A small image classifier, trained from scratch: norm layernorm, 15.9 epochs.
Rows from block 5 of a small image classifier, named by matrix and row number. Rows with one number within an expert belong to one neuron, the router's apart. Each number is 500 + 50 x the weight over its row's rms, rounded and kept within 0 to 999. All counts start at 0. Numbers have three digits each.
Before each expert's rows are labels from the 100 images, of 14976, where the router gives the expert most weight on average: "place" is the part of the image that holds the peak. Only what is clearly more common there than usual is listed. The data: larger renderings of crowded toy scenes.
# router: router (model.blocks.5.mlp.router.weight, 32x160, trained with AdamW), inputs 0-159
# up: expert up (model.blocks.5.mlp.up, 32x160x160), inputs 0-159
# down: expert down (model.blocks.5.mlp.down, 32x160x160, transposed), outputs 0-159

# expert 24
place: middle left
router.24:448512510584583531555519586473395449500473562537464536562524570455518545465497448462524520567534473514532516536542580612517461453467574580520484477578554499463420581562548442540526448497484489419534439477508481504491538431496573543430541531571434530429496481474351461526462466453506440487507440585392566445512502470390556569511495550494476571500579554479467499530566479582455476459609533528518485511443517547503436375502489470539538482547532467448518485432473508566487476467501405
up.0:383432454469451490489556504502532444523461571517458471465512572454427467477533584485513480469479499409530496522585557608571540529459454570550404632476498508588363483466540557547512416552465504539434507487492493546460464525504545474560396503578518491516466452515500502507435505483468567474430463479495512526494569402463516473500614421482475487518543461471555551498489527539531545468553447533523434496547407422449553455512555547509472511516399575501512417503465435634479436476450517
down.0:552543542483504481496532468473472565557544558575540429470465508533506507529496448514425502451550539475494612480555522525602585521541430535504454490546553461475471423567559528447584552525455472440482486556603501440598439389474498442514410488470588546421517555549542522463484470592614520538486413489522497547457502478506491444485561510565492536607455443517497435517469416538587437582457421477417479437410478456492546550478501419501440531509498549492515553462516594519492512519472396
up.1:507402554394454477518526537504518593516445433501547489552503632410461460519504519574476524503494573494600499511499507522487573557566526510515482426468533574560494497411462477463487558485507478473543503522582487440536487351439444422512501627456452577553484536522491526540511391499423506475461554489541440493416518516553459533489528576473483468442533415452512499585478530564457496503526517387522488525520467566579525532513488490551582549533444542584403457564533526394500547523472458
down.1:502415482553524518563530477567503397468501431549413394427570475475521523436535569490539436507501491523637532523525487527453479468547377527546526498537616503464503521467618489572460470483507460480544483453517576456565502503499494608591484514533436471497587511476524521486502552514447519440550458550478435468529527444470417518460465465390529540445489523552405505533494540607541525576473479551418571448484472508504469500437555481487474432355533513535509530504552569495493548469422578

# expert 16
place: top centre
router.16:525600500544461466448450425538481536475367462526525477488463586544550436500585464434541471403552490504506499479443514466448524531517499551537575527512455496537447499512524520585467493434560470490435549412554431557489540540482497577473457510498541478479524518503536551519505581509541491411468539511507499425493460454498503454530451526493474564471417576500519530469412492478484552384503566495540525306544488591532469503636540559441405577412517453510512471565510470581472513604531511
up.0:608502498488474426480521446509541572523565525477574526523499533554461482439574507546398549484541617405482417498481417503596585406536466422507486532517547377454481505502451505502594547467535571479583575488496518449469460597499520436518538392514479524507467533493512455493585575538461458455460584511465472469478447475429470495524514564530495476464499468446633550543417499484554503499467536534601458509438493435531561442533555476511489409501542588441510468541555453521483487450421535
down.0:509534481412527594546479572517630469538379465412561562507432481569479581502533448522497430449522552519544522511489402543591490564521428473422510492434481510521454531555514443503558517485467466499581556598420438441484471462572583475586496471593527468556433536579473528498475527501565450445562442525457495418560478436532537534509442527505521475470514462517488616517516428493401530506476553470530481460498481534517527469531440532480561559462448447473496459465532554467647427484505445
up.1:528578498504489520486547473511552479469461494583575529436519523425456361583500486481551486573506480505516460532424499512559558568567485503596433448539446573466545507534417479474427547592537493428409499547478480394512448441488406515513489444445503612484556539513563456468433558573563500496471544536477555605531527505596558443498405569523476560512529504459488490498506490507526576536471623498517528585517526407501458495446487404490538496441525560566510504468469553430518436435472442
down.1:560479545468576510507478495395378586534487377470549443493417478424570496486538536529502539599498483539510516461469463570568543565424583498540519546496479537540479386468531543499480528463527513551548493496544526524521580507523619571486440563564504458479520460551509561507453514509482499528587510477426488507473491590383521531445367525465473471397486530492505473466487528437450490464524428472593491561494604439448542497448496523587525515513526521523426476575447556561546538396509533

# expert 10
place: top right
router.10:565568490578497427512465489478550487455461492455533482420526540553523579557467459503515421440460585474596519485451556529443512548545617518520513516485508462482524573506546493524457517468557423490455482543522432541571565468483442541557529535591451425483543435493430600482504489556426571480496448455402525447597360449538470475556518518451526503467593520540418538536600558612455484367523526484497519479546554557565450494539455520527529473488500554494532420510505397440497528552494508
up.0:500502526469561551530562495556500500557459405495608553487517479479440468558429542456521508573569527463494539571453603462553558415528571473524585466513525489539449483482549513435483570525491374533570542546509495512471491486536532484530502535490458538459438427397550500493470466516536527577528459521394497510487487642539501510528405562523475486464524487498454499546466411396567387536483528531616484440617459428501460507410479462522506484450529523570454586483561539484444498487450598
down.0:483493443524468531462528553423536464527489482551575429536535531404534453433510515498563476499510569553510487524456541496560452494551583528607422535523568425539508476557533465527555616492386523594467511420522495455518400541505577566496534532490482474490398444457392427500549518583488523562480490489583380446515442483453459415607468526537501481435574551436419431508511413527491532485471405532614554561518495465550553514456536468534506518554482507487437444518476456481479508474553495
up.1:450511435498564568472469492478498516580456493552458592458527412578394446445530478597426570515413531490528518452476474563562475522506435574441562572526451517389511491488475417493433552566560526442542482546511540416464477438489480576474409574460583436498528545465505539562526504543591429518503471537453523531477470491470482593453519508466362511481469468487467560525498530562525467571521546538531500568476419433448483402502566501530539545501516454553451408526538417418496462503575485
down.1:497458390508463457502523434509519595551429425480508442525538503503559495523477577541466537559495506583486441542528505575534562439475512448490586480490545452492475533494569403561509502519494472485593501459443396486537465408491589435495541452559596550500519494533406448501561600485560533529572456553483576409494555521593469583435408599503395416555496558516509584495492485446408538539501553596520533538454482462494476415498481453583488535481552447507489500446507468510525491541526444

# expert 28
place: middle left
router.28:488521551552511440530524540476480430436451418576434450426426443472483501498562547443514440479485588400557452470509420475536470507514545500535573474564482583555496440497540436494422490420470458457395492446496479493509423481545591454517536518603514460375517482438475488467504409555537486496533635476502468435541429489569506454561529488423552520454486600436547549499553473471593478439507528473624541509546543468443569553505475445527522512510506513587440504539531547511512581512475577
up.0:487538524478549582501554464460546558489590519494517573537453548497521460576517449530480530548515493490555492513517398482475405575540559558469501511522567628458538482485468481624508520464436589508441498409566438525491498485539444458440417513544519547454500676405515492506459491422449519510510460493573462529482483500517518435535553463446564628477531499543479498462464540504560565458515531451482491407516438580519554432512528460446576517465459553543466457437589523369505502447458544
down.0:524574628546513545488598476478446543469568562484495469546490434534621484451490496507527408521396573440542515477443532558420460475485439540482432458513401506449451527562529506491443497500518476561465490531554444452375450531473493567537469495537455462519546493514524583442524539578520368522508578502512490542522549580445483446463535495536516517637510527531540495552553460517565465523421536570450564461525559462477457409473537556536429521485490501518598542427474462509489374479482541
up.1:522532468509552546515568562544547496520421551515450505502532479503523466483518534508447545506583530436419539480498514477571528523501447458523491580444538491569491481514551507453493523562555473503464421401467502565535391490641513542569533530494436479519462504510468460515571411477536625476698513494457414552491497454556473463604518557447422573388439593505496519496457506486404483469517454558458580471502446553533523473545542454485457509528500577423478528514491469529483626456507483
down.1:469517504505467510381547506478477515535523571580485508511508472509528431557577463497527450521494474458492480510489438527541516491415621548567544403563500524566520393445422430427505405466525514532591526585488468389530446472385556390520489504538418482535454478514516485524450527509479441486432493608447490451448545518507534562532499472484469459574561487413564435532592460515452560587452529535455525410501474485516583472480490460489439446557534425521542540419561589523515522424509480

# expert 4
place: middle right
router.4:509532558491528460524429512449572590437523485552425412559349479476394471524472434542449536515526529506568496481465499469510462529477515541376471526604446545557453488492462366562494460467463475447528437469495476530540528514539576431465496537523501514485528469400604533483484428424592481375498560546481547490590526466536478445470530443493578458413519573486528482552552515478480496457470531514529524452589410571397503533526576576463496535524495482576477490494468465559512551502438520
up.0:575509486504519439519582526527543490501469576448445456479581476441429504545560551516478462485549525585546464495599645529489491528502461510586569435515585513438476496576524526509490593551539536454479584484452436533456599510490421542457549491363528453513408459546445548505584413520537452460622470519533503535539471517493492589505530425433444440565552553472537517478439442469533497459531504470518479480525584451538504426444499443494480487442477482449482522560551459480454605475408441
down.0:480529551483427584538465441623388427489562539482480404612508573446491504459536413514461544601514533590442578465485494447499489607423480555459516465521429526536508548486495477540533500506598476519524483558484559446453527387486521496495501532492463476478496477461513522517441588492447499473509534568563471592535468500503544535480500444488473478598453534453583539505548495547419535583570490434593391498462548574461585482581512481491599612544530530483465501482472491504465444484482450
up.1:503513523491466443517614520447491406520460520538441415556468506492519441559465393472395478530571519506523580564574422499367521532465500410469555505488450448549497528474529460411561464478557581547553558570435580578533473526549553439553546428500497551564425439489541504495536530487501520509541454543408584540513506412455414384504469498545454541512459543434523431442562434549482488477514542446550524530472557535430548533451466456474494516494583494535426539556471453450443565516507484
down.1:646487464535533516437550396483461597499529479508477511563495527509495505491484502449513528526397498529491533461458544528417469473471567335535447467479510495485533568479510521530491464598476613456473419563421483487485515527462397547334530506497527471471468568525440510497441501536527536463472464516572418462610467495514534460490521427541580526541509468455439526602548543503530483524562470482548486473470468557572589525512500609497467533479555452495446451389523470586482447560524512

# expert 19
place: middle right
router.19:504546520514565568534518420408531465526469506496514500485485460405595474546447531485536535579522433458618541482603471561498521587525565519593516530544584579474466522517494485466524447455504558505492401523484567542436396495462506439558484535456465469467500536520512536476469498427490381443490440495438444473572463554551524520476470535498563551422529435500491531479510389443545538555512468498555579348457496511523572505543420430527598526554499451461467432516522503556425586471486436
up.0:452533523597523435565526476552406504480505616496425493521573464415409455469376508416518471511513503448492426599447491375618514438515459567540494438557405463489499493542483554491470492446503464561482499472499431490464465539517495603552503421461485470444438485340434522453581514590515465506462565530461544453485546497594577521557493485532494506489496504509475492519602499467506495424575529543549444433437477535500579542570497547520507524462469460466522493487470515458468544587489513
down.0:464491489489528474496478444439413463421538495564551464488532531483517459521576528505443627537479456542520481436547412518477499457538478463398450453468590382597406572485405445541448458506473553525570472562504524508540483515471539556483586497518477606511481546578521441539491497529555501530526562554481569439525430560504512480510470487414415531525548482492492553523415462483494571474427505526478538553465559429500627524565488486574450485669490553413455497475503504548479443468462451
up.1:538517443583529375472503534504525533571476493447428458512514478505530553487508467542558422480584412474501425549432510573468473459552480515526408574519430523518435493488571476456582480585489423513515550451458558475540511494477525570532418575416549507456515410489643482553501405480553595492510459474473453548569558465525509475554534518476526504519489558615465496579399516531477441466506571552457522579420461564456449528444438412486489555438422543554490485516568501521469462524570504
down.1:436539551470471457490458553579419546519514518494511456431539499435596442533591439473454489482470537527471467534475525494427569529539584536537533423440436424482506497506473565538590434546499396491516449566605507405514558495566519550488534499554503469523428384521525551450568618434521457481478545504361517484562534494459446524541485442497534463503526554540540555495569554382471588472514552507510498434439606434530498523510530566554492408504586509485459487450545481544500501420524524

# expert 1
place: bottom left
router.1:514477429502541547537470558500501576503454438467589591535603494490563502489459560422509475528506527494459550559460623456543544475459478433499432511437554453535513507537472428523523580535549425579567586396468506445540506514438561545434485497505550472530570426447476490583527564450477518567585445477569488496491557522436489471490453419519615442469560507466497455474494539546571547493481495404521505423441511467523411427512410489414495478582500538564401466404534557446503481537489485
up.0:546557549491483495606475425482472525474458483477536539522477549521504554498516484478461584502569575596502514573525429504471545463594518518423403512533454558452492433552505462477379437470578474575464381475483491543512422550408585534482523452483468459507574503426537441525553526544455500515476563471529507439557402452479472533601489493538512351538459456440547504539469472460504543498450487501537547457558493390405473575408512466561520484456598541554535513445410512499450541529501492
down.0:414472517502586532381444507385485538587584504433501493415432547543477521459556529541447462542487519514443504453425522465485459498556556425452507501504482563525443467400466472515511524494569605477506494434499538488492448510431520529526498458553424473491512500492525503488393426457493540498587610498576498492460497453443556429582515499417431572552500552460515526504479479469472380513495567443374576488489553523541463476473453384454491534487528591503480486595560553456495488562494585
up.1:473530437592452550421528573517534547452470577466578468382466473604551377514504437463447446497537543519508616526560541446429369479465481517426486492500519581439446499501611552497403483536506539471461460577512457518565550515559514542513495526516581489446499449543442475521481530480559437475468571520472504520459449501495530543489414495553429577512470462490476579494534483541523535535435521455443545536477495542570522563578576625536477537489581501557544536441511487533439505567550433
down.1:477427601464500503510508550550604464562467504477473493497541489435381576498489485537528520473606562467420561441484480441446467482501568560528475525498477516567505384554459468507473462474485537463579545502469405477460553649525555543487502508510446547479426554541505550530515484500515523529511431498551491642500526609543452457413538472449520413478541536528529448574400584494530568528459566576535540551528526569498518444578450399470461469498453460522524552562493483559563440448496487

# expert 12
place: bottom centre
router.12:454415464473463463444552420480604481535407495545560540452459473507493439573464558495490489581501403505492556568572555521551544434494479524479471530473532527520447514578621577436486576501494405510559511553612553516461443518444516476500508570388480503531510414483528467490427476455415567458508475454505506571447499528514535547515504466556543484494575464511436577456445524452503488541512392545435511408430508402585529528527508434543541541424540494571451449514450457506406567517507433
up.0:504502542523521491650566511546355447478470409525506507537523393527496534575498408485530554454497553488613539425491550502480478485467520617553535554569421525545496517488383477556336660480485480490553426556448513523523514509521537483585543508551479523464521466478460545514492458450401436465517481524424469496490517549547485483513536456564574438563431554544453473479572490444551528510596425525498563494442498522481490493537539527485527508494518522522546478471444515511549473439543444
down.0:501527498517544486535498577497468551486530475520534467502535497475513510514545523478543535501521603465510505457511496551417477471534533460543627491514548521512532550427497556424542478501500514524558508590586470412470613451547457551512541603443425599554395467412452543503553533505506520435430510512475461505540576562493534551498342537515538557477500421445488495437495463537635594552387460536494502396509458558543494510555427497527593627508433485522499443500472500487472560450522468
up.1:605506577492530474462529548461605573540491444574528429563568490482429488453526549520513486478552508421431399406499500533505517499417481490498478483407549476543509405491519436480539485509540546507508540513567558519505480491457458636482452555537463460459528488502469513522495425480483466418603604487441469476471454507539450493544433452501452427528476543529479444557493569474431372486605529469543524611506561640446477509499446489611536418449535455487533502498535500498419510478528557
down.1:544526481441469499479513424488490526537458596507491507569460532528503477540446575454506523417470423573487416522467549447547561475500485367585480496492521477544384416468516457621524541481485455527512431573471523519553457548468502434506470506543527426477490602487581438504425462472545443428459495383432461521420536559455464551541475547467429607470475517564640549488595531511486453555536494544485512451494492481523557458503519583508496536546505446526493406557532529388588505483513487

# expert 22
place: middle left; centre
router.22:509563516541506390540529460465570502501534445495427447493377568484476487526498499515554447424501532452481477488449463516461531519486583557467494494627447480566486537415464414520467443462570591456548446421498538497510605475530501522446568507495563519479551526430499496591502539526472433447435507606425544406476494427657524424486457517418512428515507591529452468530539506495516474543495493531506379522547470559474547594444566537568493518581515509551539552524454458516538517544528555
up.0:470532524532445473495481446537477535520650516534522391576465452503551550456514510490442464505458398432477517459541473533472438498506457453452536416551462373401548461456404501568521343421507561509427495503483569515477535509506535501523507501455504548519529634510534395562444542486497586471439559518481495471539537445485504503516550382502428537500496431485579509466454536479506475504469602506498553532468495432507416535541554538567595511459426560426482547482497472566497492525437526
down.0:446516599578547501465544573496491526508474452486462517497571499434572427487517482468523557440537543441535501487559497435500508445514559511370464571582460503486470497538547548485506435507533516407518537484392417485466438498411535492564480523482549554603470540446507424546481463541612495467548431480561535438498507592403481443537533554441532447450394494493517525547514471446551555495517457500574587433462534409499514512562385576558471475462501443493502578462548479386505539560498565
up.1:512485501596564598545428528512548418549542500567421452522544522457614426524557495496519484484501526571525447536494436504481542513618524521382433460517440474457528503519474569480498508504452432458487583459483534406467513529516434559514425533443523479563408456493524565464509449537374552556505471506492528558506490557494452544513507469447542507455515453474607528547389556437488632490527460499516401495430471464492448450544537471511492549446539450407505492417521519400536523500551405
down.1:514409528436453492527482491472467447464441521383545445482551487539465438454483478643474525482427508500568433489493515461528452478583415434505565465483478410560533594578467481527542560436530479424518557543414446534547407434525558470448519491532490550504489491491499532494604483457477478554479457494489499369613473523475455584446544517499540544540478488513450461389501517501459498501533596525510562507523451559508601537465551432587499474479468521477543504502392640502541531500559442

# expert 17
place: top centre
router.17:431484497496419482429493471509511429497481524505423508522462495591574483596607507491521470449517525474523483490523521534562483484527563560581536466508437512510490532468561500514420466385434582511365512457455470572578555506544566534454502502460562555514480510520565508539445428579565542467483541577446472496476434487544480447489555640503517502539454553481478607524516470592482559436531528445565417439548456569514497587569494517466490502446499461511468506523525327536436523588520455
up.0:479436503522501528495513489477418554437491450485431509565517457526499436495585538423527535407467432564465398470483493411478553420405483484544606503450588444410452416475512470548474440516503430448391442531490495469517442529560546483521552465448519524493543508579545375518397482573421529556459530390532443569545445541479498482514504528530471455578515578515563458491558523503446554543496505538526485430475575483511615432446560513492487557461446523509549504457557524541460590517519565
down.0:479503478502561532467468479521535498526506536496539501554528576478504448447494553418443507535492472456501565601491535489396499496455490513557591524479469412604496563470462434458560420506503513504470396581538517568494529495517501641480538495468452431436564528389503524501420575509502505470549441419527554472421472570501461475374497543490494451608577493564515539420509445584526526464525455522574495493461590518477415483593470485500470457595385465591519398477497497468466474492494526
up.1:534447483407499519472430498539519540525519497508419534486428478576505521345560447486384555519456541479568476476525436446485478479509554464458573507473500591577511498490547479460506520489452547501469486564470465525383534422400501572600501505554471497589500554502492583485431459536549445498476486498443460508487568493491559544477628458538528530494515518639543529576475475432481452536524557484596550515382508606565486430493525507480420526548513524483486464507472470462470461494399600
down.1:542536453505459596419477479459543534409461465514374530461573510463558480585516476521610532572446468461541508488505504440549540428434459451502530461483546489483474514564484497511502476473482437523422473495527434546494470492472530519432530541552491410472449473467598407468504435509352552554467505615572500459521529448451399444536445491504504474501523497511593544539534574539611531534576519373489481475532561494510504567548477594593565560592512578459475518513511444505559486532522496

# expert 30
place: middle left
router.30:532505521592492595447485494475545465568480458466516515497519481518491573486474519429563510448465602486398476492471508483465443458488493474576519556518478561552467510524504505439483517517561526577515408542410491473554571427523558423438541519452512401451460524532581422413552434536464504594515515479580593545489595366450497443463460487506535437581454485526517502502473572496530481582540456378510486418592565489545476457423550479544509490435490583520519523608528418582511510514517481
up.0:424468477476445465520567575503490484475468479574486484386529429505562453437552589553482537551440507430416585500512546463485496469460413501430453482459366470493480502524503517519485462566540465460526466489506481524510518450506335477552486473523399514597553514496486611442491482575550519547486454527558369483526456484468540427554488531503451456491550568556511600443503514493578548444405451505418469505449448452540532593501485521475417512447503476451510404507471506497522572514514606
down.0:458565517624480486511525492545481557472466485551507516533428477520437520419618533466485400522525495494525497488514488538561594475477496479480478574450515442501625453449560455571511463501545450385517457501522553521530549488517498556518545476527593512477513446531531468628468465490514617366482486522492475499502552540523495470386406453414450458514442453554390498540469535445575561498481465435539436546527541459589510572540466428496472529553586471572434540467400498487553457478499505
up.1:507441490599537535573417508472569433424472517387468480526465500493492467494383500488533491449443506448502529395515492577566490556511483463518544549436497578607483502433501404519532578469436502502490537444536536566543502552595549469509445520479605544502563519549479505439507510473507420444556504523439448599467495617457505400506514514474513526452540469487539543582481416548475440406482507563487438462577571575567489504569534474489501387468445555573548490465478544584470507451479527
down.1:535515546479542480425444542533638451542512601579466532463537476508463493518496500595586567508502545488551460548476447523437439505456509620412537567497526463404473498565476463411550536576398468480443537476438486512460573528387494510530491547429457494538489583480587573534487487485521558575550504483471502443448431467450483483462460519511562543527528427560529527544482472590442515551501493518501523486525469505562501440427507514465529512529499545434557552530511492593503581687523440

# expert 15
place: top right; bottom right
router.15:583461482580476451470468532422527534487484509451471378546451515476553518472537447444477541416495431489606485494473468478453540511504557594462483495549464545510546493471465536521506504590527534505616436483521489604478543444571442487486627510522529458427579465394635515580541410546543443505567597556462539485488537418663585446559453457536494510490504536515437483480552478417507523471515498547572463453567530473431483568500520529496479465533489464469546528514438460448487523474480533
up.0:485557459489532493394497470504459496445547501495536511518521550392475507458375553477385537587449522514387554456530534498502497446484522526437546481490446441508486430456456404482420493493362500549411452481510577532521443487543476470512529503422537574530522531413511595490554572537539451531528467523424415489453489516540419463489490498513448467468599597423503464484455554559555494539494496455463518473534556482538441546484548542564504517478563459482460592570518608519435557396447440
down.0:582497441534575530503484508479474460540442591518555524491532542505469521478507456480525440575487547442428535463489581429478527475437474424545460466386483560554500631404485464553535477531518526531490511536549499495500492508514574557490380524548499470422409476392562505502536499531459494526500543466507572417517508464444619515461512566453392481470471421504542581410403476507612492492576448490460586555519517461492551542484468540417502499478560472413584451456482472522446504602449532
up.1:493433449449476468510512422485582545580554552397473469582555567519464413528425474538566486585501502416566545474474522394491503567514541425530436521556543588507572499422449560504516503500588479493476404534603533509587556529467557526516489596458551479510506585455544443496458585522503505412430524511449496504562426464472445492500447479498506499550401471465492569479504445415500468561420581564547527548396522471461529451521534443463567500525470414517516511524497583461487429532498535
down.1:528425508448545511498534445524512503500485510490472542396457451507538574571482493551594371460496483583488440549496449581629579459562493520464559450514513485472359519602500491614532471518410425487497584500429472532513455582522484572568465484510505510462530455408442469475512520457508440443503417401580506422571392539504450512597459538565492576517478517531454494495494503555508504480484504513551514471532554519544575471453541482486482564545549558476578486471551428435495482468463571

# expert 18
place: top left
router.18:511497571470417497474424527511458538439471548464519498487391407529519466489490406503545500443570493508550511517445427565425445501550558514598517459560502606517457503408569479539464514452587559487533413504495480495512430540441523443533469596392486571526501358515470473469471509424579427429451535528473519466453527523461456453606491422525593556489549413498378549458509485520504525503509511582496581466482506479544562491500567570532551497554548489485571473597439536494502488538507475
up.0:484520510522547497506446559534503689520494436531579584487473528493476528489443498527455519508483434495325593476465494515480479455456419455574610485548565511592574497489380526457547518458493642447541489485475477557453538518475422528492535487509501510485433464512520482529442464493551494437635465555520490526480554457462456455550493467438476523473464532460435478464415538550548495539506490559532486586563494458478478554533565605479379535522498383527496496547503491547495510483521536
down.0:439521468484491475379508533482526520457565580453512471473539483508478477603467460526512486571512464429474416494553405530465469527465446409448514479586509569554553497502523517403437581499556619503437561535473384595425476515497481472447522480436447489430513507511482539442445488564543456532503446498626560475511509378501493521499516542581481488543485554630532467568541567551540527498513478448537456454558453455513407425525568518511492489421437570501535553489457409447516523475569485
up.1:532450504550476449590519447470495555533527479459572495499507421544607536597489546532529514514490517491478485513465493505502539442468575402574548576488529502436510495421488495429423393482566517525422489556570477457528535497497511477394516525455482585491416500414566523485381524562524478550518489479428565488479545451465428546510567538496490532491428509393486433428545482518534551347560510424487591519544518553554527407566580510469498504454463491472524465366500447483498527569514433
down.1:485534473453466613530502448459452594581483557465377453459597487485566473576427465529440480521493501463546515536544592543354478492523429486544461463527529536492605484570490507475434475534507441547449526462527493390510526582559460491545476556445549424619567571537487573423461505482499532458513469471483490468523530460512511471431482483534418482562472432462446440486543443552556554538451409494485513439554433490606498420580476543498465456560469487501489490534525450518548593541470561

# expert 7
place: top right
router.7:531460497538443452474481441475466503547472457521422443481467532526506387557618542485478488419529580406501532509501507563565527541540572566578483464513526514526469398550539550529392464419397501490447477503506489548509505452486507507493505535527520522472513492513523648541418460438606498450511583571462473448519495454474511553508499560518513448457442621496512616593540432476467478377496494442475475462532442514462568488596478543429466502532538488554498488543488366550432558525509492
up.0:500464545462545446470478514513496492446493517507468486465491574458486452520583453466493552544550477572448478497501555490450572507552531562559466515593532564428439511483493453454456447446574377440456479510398469430472561516512479505528412508551521528443547498467501472509382470552566541564544467482382436481524517507472567523466436417580521444596561506611524534409492557552600483569454521503412499481497505454530513474537488548522417451607510530426464517393539437439581474477407528
down.0:476517542468462566537455512538537595544455503471557530513508497583543531369503483467542532498571455451525516475506513438460383563488529381474515508429402460456460346489580454516531420396458472471514597485520543573541501483549445514451421447515433570454434396608499556475538529469433502494508491443482517560528524492514478570479529420501506597430499467477568579503483551525491596503588471492527536485472523495525528476506486449409505498483444484504510464432537519427491498450430608
up.1:521537504489507550552516519522483601540517544469488542539518468482428466509515478516553479523432501569458548581574484602499511471496519462557535514555575480481496537531446448487482540447499562523518411561545443481627549478503453556480478481521400505519495484471466426459474395491489417493486514474460595531544498493530502536595427574413487573566493512428503387478571493509540439525611444494509496532399426588473476507489515392527555577505503447437596396547457457461442459538621427
down.1:515538444474489546510402505457469490477544415453483456519520543598497506491539558446528460608463475451578564485430446457425591427554456516518512490522488522571450454504448518584491631514522495444536525531437485506607502528390475484428458493573593535483430553433477425502536529466537536562580441535425517569470413550498587492544477471532445569493569498470570495491512559584514415589478483535497401581518523504446489487488500485574520485555481622560495520441512501444556522469438487

# expert 8
place: bottom centre
router.8:578469451555587506555529625431523565508446446460520552526512534462508563444452507457489471597549560409517630492488529530507497541482444390412395445527540483454451531517556365525512487548484514502522438420396465495514450462469523468502500542508555556513504406497493431480490492481570385540499501547497475518520448443475489561527483507426556507459545542505610565489476467514512536432556543466478546535539400444454438470454487420392554524482488492454485527414496489475425588508497554
up.0:415501478513554538564483588493437565590548469527459554495367398471534485482438439561573537539436505528393484507520448512546536505539416484483428514463597470586499392522462421471467503400493509556476463511510503409570487464459443408525563503540563462508470561540518547541509473478502444506455535546517490494531525429512539434472436512458471493482442484555504395559485522475591542466488401554545471473491453544461505403496424432556539519430546535574513527372471514586481492495561519
down.0:450554384456544409481492490438496532460526556608509513524470496553529450420475546498481520530505408510574526491471535547545429521534506582555569456540529559516530526431451470419508513519389499531525501575471472521521470573506569538513570524391464569470466503509495529504486537473540545503467651490577449513535383531488464530582478520417505507533551529434552508562544502475529431469518494578427552463506436492523492530490532539525627590515349431578608506471528496546470456485494456
up.1:464495467448470522588545500522494535418505465448505517480556445503561429452514448512551560498463523514515493600583492507511486464497629506481439559507538535466584613486457546531561482520549487426558581480467510447495443550465532478491477424445458511504438487566505524540582477436484542543542416525502565548583482516493489470498559511554494474411496518455553455515488581545370554543447451597515468390514515422504388472532447566464444487514560596546482469474496615409599512573460433
down.1:492576626558485551463446505418548513553568467525455526520466454481475450510431518591579524503486482552560443444477593495446431616493573571519531440597425447512540563559546462505533555486482482411535524443501482455547491462474432547525523432561546431487575428467504493516554574554365505560483605522468474465495541485477510508562442460491521488507566521489449498507502498409541571495519592505441506567514533541506477591486616441464468499414555558481475520453526509558420489397482480

# expert 0
place: top centre
router.0:528497510605431406565358429510484520444457419521549425498388522499527454507570524519496468473453522506581547475509537533582543496552583573526501524562449482546455447472551545441591420543452503392481477496550484545437532452532375483475454513493539485510514430428530402594487514522489471460566528565424421448461472561559566552511542505447562455468596528508531528437604495481464559418509513510493500511536500446560540511557553505521481496550481494552480445514470501452587497481592566
up.0:586429444555517500498513531465549476475534442413524551504427450500410498470567473555529499419477518580514553490408543434597481481512437563639490457507445488663511474488517487424526462400424514531565506517581479566527584473467515553463513501434533535568430506534510512556495557437555603486545484535509492571507516393564531522455502557522412459506481495459495466534456520509473491484493431490525466505459488506506551484503571607538593385413413543437489572512510520499510566539500458
down.0:502541451486576478449454456497548415494571535367495497475552436422463482496530682483388466555546443550536384540546543496515588453482434424483451429503559440446493554435527503452515537509512490467529465484433468442514489535514618491495559491457508455532549528461464475560487498536408387600518450501509515471510530549490497462493489497458476579523524590461531478563413447484487512523554563494541545507453424467454460539429508478526486525479441535611416547530558479447575495540555548
up.1:380476512447490465534441573463531496541534503446523542535438502491552475473467469569536492456536430481484574514506508460483422532554455553474441473496548434564429520482528545452527461525448598553529447619581503467484411474547465603486565563605486556474480413510563475506436498556380455448403506540448472513537556438598533574510490534506515433569572545598471486479502434429580505462540473594472508530425516473537511470517472536480450485470495497645461458512488578468513491427493568
down.1:462518592477485508406373468526430492528539452516515519532459465600537473410528485529539473427499392511470492548496568504469482483545468559447576481512542498455575516474523530508528452521474531480403524475479558420458510535490519535546427490570537511504577514466454394469538424454466537537441538465514477428488549472501357410454495552493400518499461415488632561475566508533544453472543556514518475518591498451399531479569528467453519496553564373482501546490443431476440566556514579